From a checkpoint of a small encoder-decoder image transcriber: decoder activation gelu_tanh, batches of 256.
Rows from block 5 of the image encoder of a small encoder-decoder image transcriber, named by matrix and row number. Rows with one number within an expert belong to one neuron, the router's apart. Each number is 500 + 50 x the weight over its row's rms, rounded and kept within 0 to 999. All counts start at 0. Numbers have three digits each.
After each expert's rows are labels from the 100 images, of 14848, where the router gives the expert most weight on average: "lies over" is the class under the peak. Only what is clearly more common there than usual is listed. The data: analogue clock faces. In brackets: how many of the 100.
# router: router (encoder.blocks.5.mlp.router.weight, 16x128), inputs 64-127
# up: expert up (encoder.blocks.5.mlp.up, 16x256x128), inputs 64-127
# down: expert down (encoder.blocks.5.mlp.down, 16x128x256, transposed), outputs 64-127

# expert 1
router.1:491484493539537518482579467582523556528571498513499553537546509502435526479446506534448570547517574426575516646494375561479412525510436487482437537505407593434529478573464443472444415430563505
up.0:566502438516496527430513525458566480492448449506473535417445508438571502459491545480499531518464473468497489501504485515376539487444504464529495434536500581526427481468487462413496499456511613
down.0:523448530496486522521359460465517610528486442542536436556541435543497547412491541441580514474517587445521560443562503474478525478494524462566493515551473562520468450481444486504455477648475491
up.1:466417522534461589566502582472464483592509479530630508464450558529432520504502581403496457545420481520428511523489575532478511537448481474494555418462484459495433431459586502506579567446546459
down.1:513462499448492493514423432496550542541485488438531481602537473487577511405533497468466427546443536470446480614502455503536439418453553536402422549507434461464542398508507544566504573520479506
up.2:494431488543477511511556492528537514503526528463459450468574435496477437503440537553586506390413496452471481543435490485579543589514405612512461525447536455432647500496521505516574476575515471
down.2:492540457531550496430506494385429450415559584488450585493491523581483546583503496483539485446503534489502452468544584548518481494474452505509452449467468526387422539553484606555495471570485434
up.3:475491494489486453513507458515558521539545579543481512436483459540470532612561513402475554526430473414550454494501513560480454462432473468507486502459560598504489509503560523526499542448543515
down.3:515432477494593422596488468542491543558466586458452554516484435444558498515515428553483520529499494439519527557465543485455484485526545551467514498588517481458631519423440509548429520587457485
up.4:473404427532486508443460573563487559511449422437474490441438516498530479506510505562579439495509521432495480481474428504589488619621537494514462452582521472481482515565533526444536482497551523
down.4:469506532598468458466476571433550493459475459520488468566512547518532552438409463532491570469569674446484542426526503527529458573561431528522552517566499507513482478558451475485476414508499493
up.5:480483504582554444568499477478411476549546541510594532536450468589540483461449515409484509518481500635510516525576580503449567483530505495414462538501498476467527515552492515550580588452461434
down.5:583530439518510516504490559567610471486538500416518574484535480436494482476553502458482419492534492449473378566484591539510490484461571518428450578471352448498575480492494515460508568437480453
up.6:472532402423490368468486533544494494494499509493493503489500471557490560462524442458444387527494482483480519465608489505449465408504506510580425418495473527610423554486454568519453479523602454
down.6:528588566471582406544455619506517529452504470506595506465523427480464384572460476471515569493539473443513536489447467498503461546489562428478561533516517506545522551453495449490531437558543461
lies over: face (99)

# expert 14
router.14:562525469575548457424484516540570559520515413472440451484567575482513538439561523537429556439463421449500494459463536397554446520434444620457435473534551487478470512601411542479487496417496534
up.0:540500528514553531463508591581464482449487468529532505505567536493462463463502453488502495545507479483431451533541554484561585494434465527455489526548504554410468557587500583441425433420555507
down.0:517505553472529460506502442415475512547530521491548471414504527545455429440537547519479513470419553496496521500557536516381586524522455435464556444497568442511490538424566535545453446481486482
up.1:552408446481442553520485545434510429538456476565481441492549465517557548395568614544531541472502538498608444465551410513529615540462523512531523505443452533543375522525532501473507447550553456
down.1:467513457525598444528492471493403469518490519488544506472487490506465476529550503490562411487511466478514522466484529515487507487564523547534466448468524531589561508506496564527503423534352460
up.2:426578438440504418465521525492592474462472496511503509539562521471554541507522406457532514443473443520470486578544427509547553516587459503519486510518512580463480589531487533479410472505494469
down.2:487554544532460553508593472478542526480531464454525444466497564426483496526492510436471530398496463490458522562552500510431552463459455401476406476435489543513529525513482529514488530449471451
up.3:519465505455451487473553527534500504577422484484471452563523551484423527524549400456536507473445589534467451525566491515538523476464531470460626520521370582434393566570481492545462495600572583
down.3:522474540523446512579466527500528392538599581529517540444553578411489482480451603475599525506550458565503498494504563547549547466445494488576483448528548470460550430561503497467467488477427502
up.4:556531437492539423537440450477385494402351564540488485440551404515434473562457481510556491422455497459435482525468591526507488456517461514515524451461472563503537530490451520508482479516428478
down.4:496510509516393567543489578618574490438474472549560439639551493567473564434546442514449540549540445511554588537484435474509404483534458510437547454478431554494447525516493533508530596451558428
up.5:394454336578552558475526485528568533547460531578459441500404437500641548465543543435535477502461486470508511448428542504519424587471479524442497447405470485503536533502584472460534533451469444
down.5:569477375520518542450368506470488588554471458516572552551468463464587504520584528480552478525542494383477501494536465498469422449469567484500474488512495539543588486482512542596506556451486515
up.6:460530460461584395581464511489505483541549500545558521615513486497403420459573460472488541502508508471475400575518489465508556551457544602615445498521477512494423603512442647533448465485458445
down.6:409469519458486482573505498474620498498538533474560385478488517462517420523477566461448483453433559437515500579438490512475543482517449401483621439520589494556459490487557582455511479508431480
lies over: face (82)

# expert 11
router.11:569505470504467503533439407504451462529482484455491430518539576496486623595460508570512603572556535513412482458482492488516572426519484490476542531426516409484455561512464574538474556509384594
up.0:407465444517553491521405563496522534545478533481464488492452500498579452444582566465502427378439483488556496455510501477474465547479599578456507535497462498484527510446441508456543405518501365
down.0:445474474466540505560501514586445414453516461521566447492398469553500518548509554450430478555563472534450412426579410524469447481537474552463400560435430531419480500618470508410604491572600515
up.1:572534515466449534534447500474416532525442539584496382492466524471515557537600590464496545475453463500506524493499538438437554403451523417489501427439547422492446532486492481525617497525475463
down.1:502478445399416495446407536551499457472562489554454525575506487485416517448433485431418512513501536412397395500466439513516488431440460503551482496463569466523426470542503449520502603473447502
up.2:430536465524520450496539506515581518499431585548409509490526466535517465526512463534571527403515559550554494468603468443554566515541445482463402431540519527457543534514486512469519407442533513
down.2:489481504612419451453551551511500526460579441574565496584495482552468497519502466489531532504509456494468482548496559498520473485430468528577418513492558533522538525546488465516495466459403446
up.3:463514390476556461574550490518463555528505479475586528480453433468430532599453469533568440586528484446478490500487444546454477458544503560458484534503474485526448625495435477466477489445540476
down.3:457578467524482544486494495459442485427498528483496563459615408449575437534509528459582475524489533515578577513543611500561445562463568478438599447520431484483539433522445508541440475604467544
up.4:489483472522579500555478529509455494463375492508499465499445470533662484548563548409479486528455495454476502473461516486540501564502560466466535454476470439514469514520516486452567529630532421
down.4:474460547464500573449437527492508539443536448562425491587505496496465551454571468412509373537541445536441477477481407573572437428538485501618425496433525487531531398564455507546462501455428511
up.5:559502424473451538542562424456451561577531469473459486534497561464456539531422506478466494607571458462463438526485439608477517460526532456533495573482462464497469509488534505455408586522466567
down.5:550573476491506580500435520574432482509456549485479548451559440480613421508479573527529478450457464511597576497544526515587470511486486513427621437472478488473575442511462429514466480532460571
up.6:532488439418423461447453508467562589488467490626559451525516466465542530555578560574517463528506467521560515516532481512432506407547455489597516463485543488550459578418519452604476479509450525
down.6:505515528502472490536424524560514407395511547564433531523537519473434439508552498346428511447512587537564441493525423456529526528522422492527527437430583504455429458478446451474441605497521564
lies over: backdrop (100)

# expert 13
router.13:558500512500474532521512440456538476571534524435552550498492459494543495541464553495568496519477399488577461453469532450427619550450482562467525456462588390519392541408462520518586473534445435
up.0:501502459517572463527483551459512514548552477461469538512430502465479398502507515414474581494550513584450479532493534485451473554496491571487459533479544458388430571482362545501473511484520559
down.0:545516448464441486489465566355472494493566528541515547377419543567481445478518464506554465479445473553470476528604580496594468516495486578533459524527514537506557483494509403424502457549556452
up.1:494492423541508465560460515534503486504634504529486455516509519502504464475463515469569426533451514603539454465595483473543526578503501497391512498529436578468500476530582566469453519593518538
down.1:491581411511500478560447543466492461508445499452448533501557531508522444476516532439545530478482546463490444503501477490616514578500446487565537489500620498493505344460557499533452528468495475
up.2:531473490458574566513544491481498444514486517546505525483514565459465572517530502483447540587449559463534516497554409638542484512457591513614421539510458516487561513463514552465511646501503572
down.2:444501523548534521544494463548514513585523519518454438435485478464488608431552559448517490506549581435595440451495509509472549557563545551499593490518575507556455468563464508432439509516527480
up.3:568488383541475568513501575516504471459524503444509446565505520514529563470515479438517428415528450525489484417559432462489522620481518521425601435468535474488390501525490497508552452509481431
down.3:491481485498425451544486564434561478472489430476461458503504551464467465515541427513566588472489555471525473425517458489529544631588489448566522500491555550434452486575504432555447553460437543
up.4:429540600488556462474508463436485463537426514598434527446435395480499556463506539569537558599498516525462491551489513481513527612541587418481518504520517561486459566469470481539524424511541519
down.4:521420556554561504434441438429477460551535463527430556417556535451530527479587587536489551505489512485439506465502609555476561475461455466565536491459433491585534438555514470573466437539431410
up.5:532413509545510523447433475527443515568531444453533496459531470526531412397462458507474563445481501490457495429481586421565534541466541525531463533474536517486576526574503492562464531430486471
down.5:527535521468504453456538501489515402473555509427507606542480462484515517515551477434548497480451474522547508521588517515532425464449517502468406524545521404445513518512456444471498473497511578
up.6:477509430516483422471484526476513461417443449475455410453532471466440507537471557459550528425504484448573569606581490456584520579524472462485477445562536546484464400549587509544516411510510548
down.6:418455510523565520506481532567531426547492541487586548595535390458456491505467510390512535516511608498540565496444446457523548512446409511470551441504567550518509477520460506499574487546432421
lies over: face (77)

# expert 2
router.2:503438586597572498559505464571494581396590513518480552493511531473493509483485572428553463481510488494513492426530534473496535473542536514421499550569557486607569443499524478436557469387501528
up.0:507563631541494536431505520549509489558476462552431528536507588587499476468523423489518593488392463562455406518486573468540412473552511442498465436558476452506505457526499598555503545488420546
down.0:601494609623505492512551467430584536511487458386461527491568532514482548450441422542523518594517461400515513488488529505354502537495531504475502552479602515556517644431515502413604502466477585
up.1:444480544516497589418477567546532578457426434534507518435470470503538559531629456455440434454551524410421481437518467548501444467496556429544540542468543497582456488575427503481521575470536579
down.1:525539468538532466538392431405519513464548491514455486493477465527466382590458547582605485393419489454535437510433523486520518533510449459528488535563566488511491445581505403459526507529505454
up.2:441627530474518550456538558441422518475403508567561574559408471432527461555504527540509505552572482611458530480436550547450525475486458475475386496525445436606468442428448442483603544495475455
down.2:534536474364469461482494467567460496474465474490531489584434630564514480557448537561524503526431515643533448521434543532530514446440479583468519541569412435464472461538485550477538405497447490
up.3:503512479496507496500486496445464445487522474475522481504511550421514502520549490415454576606489404520545532510527524453545546479491579433506541422533546543500391389461537566471514494528434512
down.3:501511564424498413630481586577527508582531438547575515458544456446513512409492495477554535514589513460401632469574516492464466573487544574539497498519509502611570428474443526500394461525466467
up.4:555522451448410372534522525570561536563501507534532578531432440385455457577464532475484387475508512552500557568432479483521483518505518532486426555521438577522554517479514554530443463425564458
down.4:502482522455434479430555528521501521449463529546511470523391513491559478413465562558478498479587500548447463516520469472514498432512482460444526398475456520465528442503426502521396585474466434
up.5:497498495534505522507483449518416508559478544579500517503557508629516501502468466509434514490406541561503527524527551470487520486527516476497424539465519384508535511542454489509517569463475504
down.5:525570532494541459609520578432500518434515565445393461539539575525541459453514513496516519432503520483485502392508546471483511509435520374527510532542623513510487592523555379504503446433489484
up.6:487501480527506560474482472546420491409495438491455517476555544498497395469556531544453529393471565520422523387530472502489508500492539483520540544548467547440506476598523489475530583479479492
down.6:529500474439522464562464542470552500475454496451348468472535484541563398478432520619526540381437589541569516447437564620505548595482520440470538443563576506453549546467485441385465486504428517
lies over: face (92)

# expert 10
router.10:482567440444474505462439576561509480486408542452525499499471482549472542596547481500551532467498583554486506458509558504475482464575421424555524518514558430488540500548488535530487521473441530
up.0:426500571438499430475578478569491524453507498374535469487476500427436543466494553432489424493480487531503532559564492534460481449561573575428446531505474600493537501506505409496506512522562550
down.0:518557512574533473492618458546494468476425510446545580525566559544641504503491508519518473552621508577539516522466558559500456534487554451576501498540587465524484535467489505482580473469489577
up.1:491432487471466462537432535467551505586448490561472484441482471493482469534495638466506439474443501445525511605443501455512404530465458583521450535560458546491448516500474579457479556465449663
down.1:479564462471440543501486442569533391509535550513532543536559497513425490462536491521419498507492536465469420459453492545514469477536391420577465470550531606529463505575517453454411525485467529
up.2:465529504446541490450522494537550425426480493581505452563545562491550344482484480525533591521526499454546521436566431485570493477487540544458496465470491514508490478591542466533535511582523443
down.2:617505480526499570441522517589559512490492459456434473467430456519501492498602442485465472536548423512535446542564352515502417442459473501533470499471525450527542432479428560596593537492532508
up.3:508581452450526487590491545520437493452516469595539534527484450512443399439521522532528499373458517466554476470504448460464473605597536496574462494504478472538483394553528538493468540493576538
down.3:537531460497478514536529568497543501496495511527446517453483481450495468514525513463496517487564446543466443550530444465535462449363437447536418464547425437546443438492424509488504561536477516
up.4:562527430547622472568614463619562468487497560518517502478477508484537556577549484448469455524523460523492468479531533421531511452385468497487532478458420576479527463395467506537484543537444534
down.4:527437497457387530441459473471549456441534502601484481518461565594463494415517489539589541501550470455449467563466522574496519416451478492522511494501448477483422479447525579487461558541467434
up.5:473518492526563533439634577602544546467507500441597437563491586515456507527493495450609476496543537530554481583518441555513434486496539580410466522590398548522487441468581462501431524528518536
down.5:514490500498535551489580493504565450342465525534453523475458601511527496406560482497582510531537471522486583526437450562517412478534539361556471514535438440471525465493465529462531532515393467
up.6:462522494531521554433465568496421397521436499429474449480470527497434443524518541430393524484451535459391420485513446547524483562599523578494421450482488565449539568439439477459556396632522512
down.6:546487472545450549527454598469463589518445341475462482512499578391567577472546474505539422478503502510506417505515570496455468613523529592536479489463588425514432487426544532475548452448519559
lies over: backdrop (99)

# expert 6
router.6:436576519526460464565436464511477526562461543483505481479473499572492543548544453412506524556502564540524521448540584438479458525616468474537513522448510424454576499562488576577481588456380487
up.0:449430510502572561515455498481596426489529544538508544553495598482522397468577535462428496489529524408546552484433506539552496519529472549439389475588437593547473532565482588489501469487500552
down.0:487485482480471490451520504385457511523567532511467599452488478547596465468560625552546468471483555445494506521476449563472436486537520541379482515472470503456465486465562512466405506536537511
up.1:411470538463526394506531491508580522538476547559528516466515485450421549524480430462449548477566531540412557487475548441516401524498560576520519549516358564456526539445608507531495554540514487
down.1:512534440445511536544562433550523406485589498532482484537550509460541570409560487442477513554471485456580544506502515535478445480449532573516381543521459423538571459514555512491496519389469604
up.2:490453420447501435497493630492493434503437376538507496463566446489571541497521518525498468552519561513424494501501482587472426434471441483453452473432454465520514513434429429407424492479564485
down.2:506530530538512562552432451607430472520399544503527450461481578441485510607444515486525460512526557576567479557560520488540452532495475483455455425489525492553506530510455541436484458448543561
up.3:499562559576532518529520630511553444520501490367572479439489496528395570536457517450476538515556506664500500510542484443511460436492484523420533438518545420478515470559457513468547421481596539
down.3:566527528412421564563547509560474520463476470504468476567439584583467490512459608530415539471602382591549562428508538509474425548456508559503480470397519516523565477518427476546555483448503543
up.4:540439519577527482518365510440441539547499476467504537514519434473495441530402527504482508466439445578447560557530508431522487609536491565551530557475553497491584432516445540494489623504584491
down.4:493591560498487479485507566508596571527521485500558521489527610489594495493408418443439445536532454444489544507517594526338428391517535445503431444489478452448481474531470568523507463480418553
up.5:480490481518516525555494424550567516509515465458446469583594422484613410514483493488491470419541545455582492486597562476514518451500535548524382512557492571577517502489492525504469448456547413
down.5:434468561563564506473524452545438565470502461414448489483554384561627419513524571497452516563567484536463442592483455446502481451493503569447515539489414448460430560433549502471530531524545489
up.6:528515485490483512401461567524491485550506528495513513475399475537503494528570533453354443554477550463535473454544538553449531532556454453470544496445517551503462483464437503507538474497464535
down.6:446495549450518471462511508510552420480540611574473525488576510477563432436368529482535488548441528606512522502490563552413521558597523507511539444533511554515415465546474447430445505511419511
lies over: backdrop (89)

# expert 4
router.4:493471474447498497508555465475399496493526452496536573461499500531397466487477566505480428436536544590430522523469582499591397417419548494564526570414402549543521509607539541548445568517493548
up.0:506489435547546578475505567511471572491551455463485520572555531568497514474432444426440475563492570533517450569564462496454458514576462518562477530499574512394537590486408515467411527454510493
down.0:554478550484468560643431475585549475559426487495533493495545474467456474463544394437413427454528453601506502497563543535480472498526447494509510541528594565492481468514456536459521489442477557
up.1:509445424580491479506523439502515457571437523563400523534445491502524545566422461517602589511431469435501588485510534518538543573503561542424543460493435492484511486503512548493532566565435521
down.1:518471443516545512458514497483607506590476520449559471502473471498501441536414404416514445501435547504491532518545502494465460481504484449473517539499486470610644533506540526456464442542493520
up.2:486495440516432493487482528499430566522404472453492533401468571617526455527526464534563481551426503519439563583562479496512443477567389443522519503427543413497587510463433466456503581452479479
down.2:597471504533474527458647485465536477517450518481435586577512553434421477472583429471450549517539476485438568510508540578529404477490510559511402478488508617531511539501401482501438441445469532
up.3:604478570529495427526511376539539520411536594568459537467458464537494348531500474453583562476418472450545461550512552494564546432441508469478453527500488525558570482414527486479515494442520571
down.3:481503466414505530553435542465504558525579524499510490447538452499486444507563448529509508436554575428465510363532483455413490530494521436490522464495481519611596394561505438492443429586518428
up.4:584414621515482475594504389581530504459606601533471489510485475506487428514505465508574563456416498497531453517496526479532575483413521467521435468514487538540541554450520533477497537512462549
down.4:473568564440481551589437494448517567467570554487499462449497460485473406562464432533509512444517570457483505345554533447429504507496493448492518532545544541587580429572449431476431437592527484
up.5:520517602569527417535490408510485433469460629550410462539430415542477456535480447513588526451473510464524479509494499508446520485471486522500512450447495508524595511417518452449478507512420501
down.5:476519543440546552639492539458519501462513510529599435471478493467473399540551414426481473467505523456462514410521496499447495478457505522426529501517527544573604458558527496434480446578549463
up.6:443459466529509405505531526456496531583431453598468533534484419553439547511515488553591565492508558398583468507464472499487465533595595539552540598547464533451507404498496554489407470510578500
down.6:467490462429495407558570530533502500542598526500579427484538505489506568486503414426562501509432478462509505526484490507461515463473640535444480584488490515498463506439528473443402557462515581
lies over: face (73)

# expert 5
router.5:463510439471424405470481506477543499545477516409492531571515533565541536499531410435568532478491602528575510449540615482472433457542446458535536504463444519485451487543530483450544498459594478
up.0:442540481485493468500538496466556494512520529509483483504476556509489574489501477403519464480482537408485448478575513451414407470517448531427507469491414582515477510583587463518490487411584455
down.0:533511519454415556564434433484506453518525561474441411537483516600485566479539566491542524488541490517548571491479508476489541504496496417502461453490527461436552420507484456461498480426376572
up.1:539451456489511453483468472582441485525528527438469454520522467555468562534425468504509567427537481417459511466478524487465477536568553515417494501555490574530528491486606538482586503467580555
down.1:480484544501428552566535447486557526471519479466506447538543533550547619483569511541557531510435516481523528467456513493577527507438476465396450581537430461491537505529540503392520495482361514
up.2:501560499513490450516512517539523522486554527468419477461536505586543549429503463549501511458477531386535525419566495497472423547586570560467484501452499588496504444497592471436569408463567510
down.2:411481576477384466559496470547470576412479474501487408452586490500443609501583578525546601510488463507520515452464459504479527537484503505458480558517456461483486545558470473451500584428418535
up.3:514460505420504505491595542558579504534623509451471490561513512447470481464493498525440544465547488463523589518537506522550436491598460487499493501424544486481477436473526476475478401549530482
down.3:420458523552409450458498563448470473554456578577465483529520549508529557444526574456556548477488579542446425458615551555464635562473422517538490550507553465583565435487493386440560477533544533
up.4:498421501488472477490508496455507524471412541497570619542469494465538491501457472478566480485532526567521490596479526517575581507441473460518518558447464498422479535493505554515463548523503548
down.4:539502491488544502479406585494451490513467460527542548530470507526488527537534413460424533478478504545511539445558553510511535484499529535565517595534591549508536518539471469508605427529523482
up.5:461464468518501481592457402477531554501522542456511468542510481558397535494385490426514511451611526463447539415586468445428471516589512552526499449504483498511534485525520465506477486456582478
down.5:474515481529463471517527532499571502555487551500478481599539481556600579454566599484540498509563576497480573545470529475522532570398490509460513507596450426511518421434430413421507498552470477
up.6:417438418457435534564472500539534515545588493506532547500513561413570432472509574529509457503438432560496501486396541452573568525429446489527479484354559539425494503493482535555587484478480516
down.6:442485552481528531562447594544378486533483398503450487474431508428518543546472473561310454459505479513467493491532562550500493511615503568493515487481499553493468478442535481482445506555570510
lies over: backdrop (100)

# expert 12
router.12:580470460471472456511454521478475529498389494528493429577532484485550480500492443567458566490568524612494488477481490565448474558539528433532400511542516557480470464397523501473458496568527467
up.0:523459438542553455465488554652514528532588401381467494494525445512508529450501523496519474434457520447512481508488398519538498457500494538403507493531551515427565521523535465485511422458571483
down.0:439427499557563547520442500481540444551498499483451517540547415400521521407540474451461424494484556489466540496528545571484500470618521520564566464395508476577521461447593551451424469558464443
up.1:433472519518534476531535333584442544484514548560423476499517444473502438558435431510499518505423521473482570499583556514584564552451467482471492510551513468582443639489522551527450509525460584
down.1:496530513410494431412513570455461555425434487564511557598510539531551495450502504469498613440544535464533470436436514485545501489526578475503447494594527457434495404533494448494546475562556454
up.2:558445477515469445521504534525525534521490388431480525539464520506463446566467489509465566386572547493566588463508437479565442434507425496396492466598519525505442439491513562492513464456466445
down.2:469419488466470517517430455502448442550522422460557545451534528464469448490505532540441503516451559483566437500599470520491492550525561545480562530380572540509445472494584577458483440475541516
up.3:540471444549506532457559463521563560523530488412461451489490433459496517556470471451495464537463576509490578521554452519558570499501563384354461414467496537503538522544583514469482478507500493
down.3:521387565452555558500452493442502474589512431462417532403497467483582459450471458570432580553470493509568446440527551531571450476451532446433536514441476527482536390588576480419525450498547511
up.4:495467539545496562427381519554550608539473469483493584463556510522444448513519534528542513539460497480491538550488421471501465505489526439474505567541509586555556475522537611525459548414577467
down.4:452523450452494502529680557434507474578556482509548535494591528494402591464523549448480545416491521578409469622571489469554554446482539457518494487453501529517466455475457499526453474530489521
up.5:513580506472543512409479448550553585492499454397452484509472483510520458470397517467546477445430532473560458528430377488513377510564486492478451500565539492581468460523572540475549413453539532
down.5:520507479539556467454578497498559461557525492382513563445474450479501468528515459510429488510486503606561545508556519492547482586501583483508476446384544450589622563496611487456437450507462542
up.6:455466498524505505459493457467579480579506507529519446532539604516419493551405535466509485607514500516475430502546440513521526536544475539488456441541453514488519474500516555525465534475519634
down.6:477554458384406458456564508519526533490567493515552520440475488539502510611412544563486602571454562504470381538453483460564468528425515492498475576537503549541535563536439407476569477514576515
lies over: face (80)

# expert 15
router.15:445508527414491515467463550440563418520520526495445474467475445437530534493524520431491373523407475425516469569546431549487582521465480542576620514502526568460546489463522520545468465542585491
up.0:511501543531493474507535522599496478471508427538453495498491536606523519477539558519535468504487497448366643450471506405546476460586503539482541521441402546446504484550517541585512581539492473
down.0:529530488537533489603468439508435504498500500460440490365476568426448426517522528486394466437479562577554498409568483418502524566587497441466533546508553526526581458640453467454466436453508533
up.1:482459491492487632457486498491430528486516567444386521483586515428544426454470535519421526522471608477527449478499475585499519553552563452573514500492539545474508506492477549475454520538523538
down.1:461612577423411488455477489487533603526542574552447506445515475449548424553490452425422540549540565519520446517503470479574536498462546432418480457510526478519460373542537464461461493498505482
up.2:538506529451499569437467445488527506604421513496497512498581477418433465538551452473530447419421485648532571483483520470504452528428480554547390420533509530468535451496502584535493592526478488
down.2:540483549543458475441481492562537556545478448517496472528491433511583474379430544465585588544513532489544592462512569493460469484487529499431480577482546386511526438559589502492492496501424530
up.3:481525590531491522524507436583522505491462609588509601402415459512492518536515521587479478589542522524520534550485569495476519432481452573435449445559536389573519568390418551433558430383474484
down.3:507497554411557513424532431515471524482514442492514527596505443520595438475356581513482487585495474424549511578471480502523464500439564490413481497483480480412549503444505588579527518466456501
up.4:432490441475520617456534443459449433463501448462424441521541612509586466491493540440505553592432470485424543440495500608595530533565486424567459485563502509450578502525544476377543535550479482
down.4:526547368513489537585435504531582559519545510479509598399462483484466456574516477538532484526508570581544433498563458461535552569518504578411502591494560505483470529550464429482560426510550547
up.5:448534552480488486533639457537471556485605486538441522439500524457575476453494474504489518594495534481467519508486555469474552512478478528484525452525475402592507581464483465478556478505420565
down.5:462484536416544518470524487522500530418538538575580530582548461499555424514367517401503436522499461529476510544500458410547429506460506561452491529527488536545500496504518535524574460477460578
up.6:442524392482579406479466390500482543501528440404521444561639492482489478508524461443451539612444504406461415534493451508552546530628577492538444525550471466460558526533479470504475491523489517
down.6:530511392470387534596470540446499535561551481399521492445484536537516458521600481592460517539503593425532472565502565561530495495490429396465534555476481572477483505547557536514514419516541544
lies over: face (92)

# expert 7
router.7:498574491526530523456551464526476528584516529509494447519563474533542504460512459488473636451487547460486519488490514508454509488490513422533482503505526435500498526513466501540534481561433496
up.0:490493389455497583586442471427447493435498614509498532515449426371413538491515525496439527443482547518449501541506450506484610438522572437555534421504566516541459516426463526459604503533525545
down.0:452456496487501532556530473513500494571512451507628457580499474512437494433422474483471490537589540472469602558494516528508488450464444480543556427560581504597477579568490542558630456472479669
up.1:436465574541585514487496558534427507513520455564456541463542523538488507524407487424470565472496490533370518459547532543473485486507383539454545571535553541448599452498473554494476486390577500
down.1:509448479539545511522488463503443410461444553554415534475492498499578518483523530539560400479414436482569526583491612490493435541404433443575542418552439511510521472480517523507569508495449591
up.2:573431477552443460538499534479478421575530608458527482467503404557519510462470498561574413609560500601521547469558553560508492491457440445456495439498530523403503529512598502508496452479540446
down.2:460453474516441494542589482515402512471518493527605478496474412479524503482472525467491536513486468452555447466467474501428546556614489556517494485497521459444499536396532549547411513467429449
up.3:524501352507474407521561534465552464515507542420511493497543505464569502396401496574520513458529460451492528540507516455554465493499509506460651521462503491431476588530588529535576444539474502
down.3:462454502458602446522476471501401460513532531485611548424482494445473483548454558473452546596489478437545537508449469500575565569525434577558538487532531488476533378512522533499430529484474461
up.4:522382531464442600531497514456511539509427526526486446564619520445473491432547464455551541573425487443627525471438522532510533605443553526563549524473495524502533544509500449500595493557465418
down.4:587499462475536590480477498458520566560537502526573501486527458493529466528519551465541558459560466472473533523555464494506509476458437447491448464427439540464446488417494541510417556477515603
up.5:452561466513513501497476454493391585620455526400643503540461537491495493471501387509493546524452474497457576564474553523508472550581635539546502515508491531445503489475461473510489466534513532
down.5:522525469419500531534482499405428446381445499537508560531487496521511464507551482449507421417432465479490570448520406407540502473515582450475464573442444499513461456408446399490457481550514364
up.6:405542524575607542466576508524447525521539521576580536470522551542385450493479502575487598511490523534464474501509479500498482497569558449355490513523485491445544500434518522522406451446585530
down.6:490413455502520447534463353503489421381467559472506493495496514472500513498540490562487409446408503548465583420496540507572496521500528517555524583418441456483519470434483460505598469585485457
lies over: backdrop (94)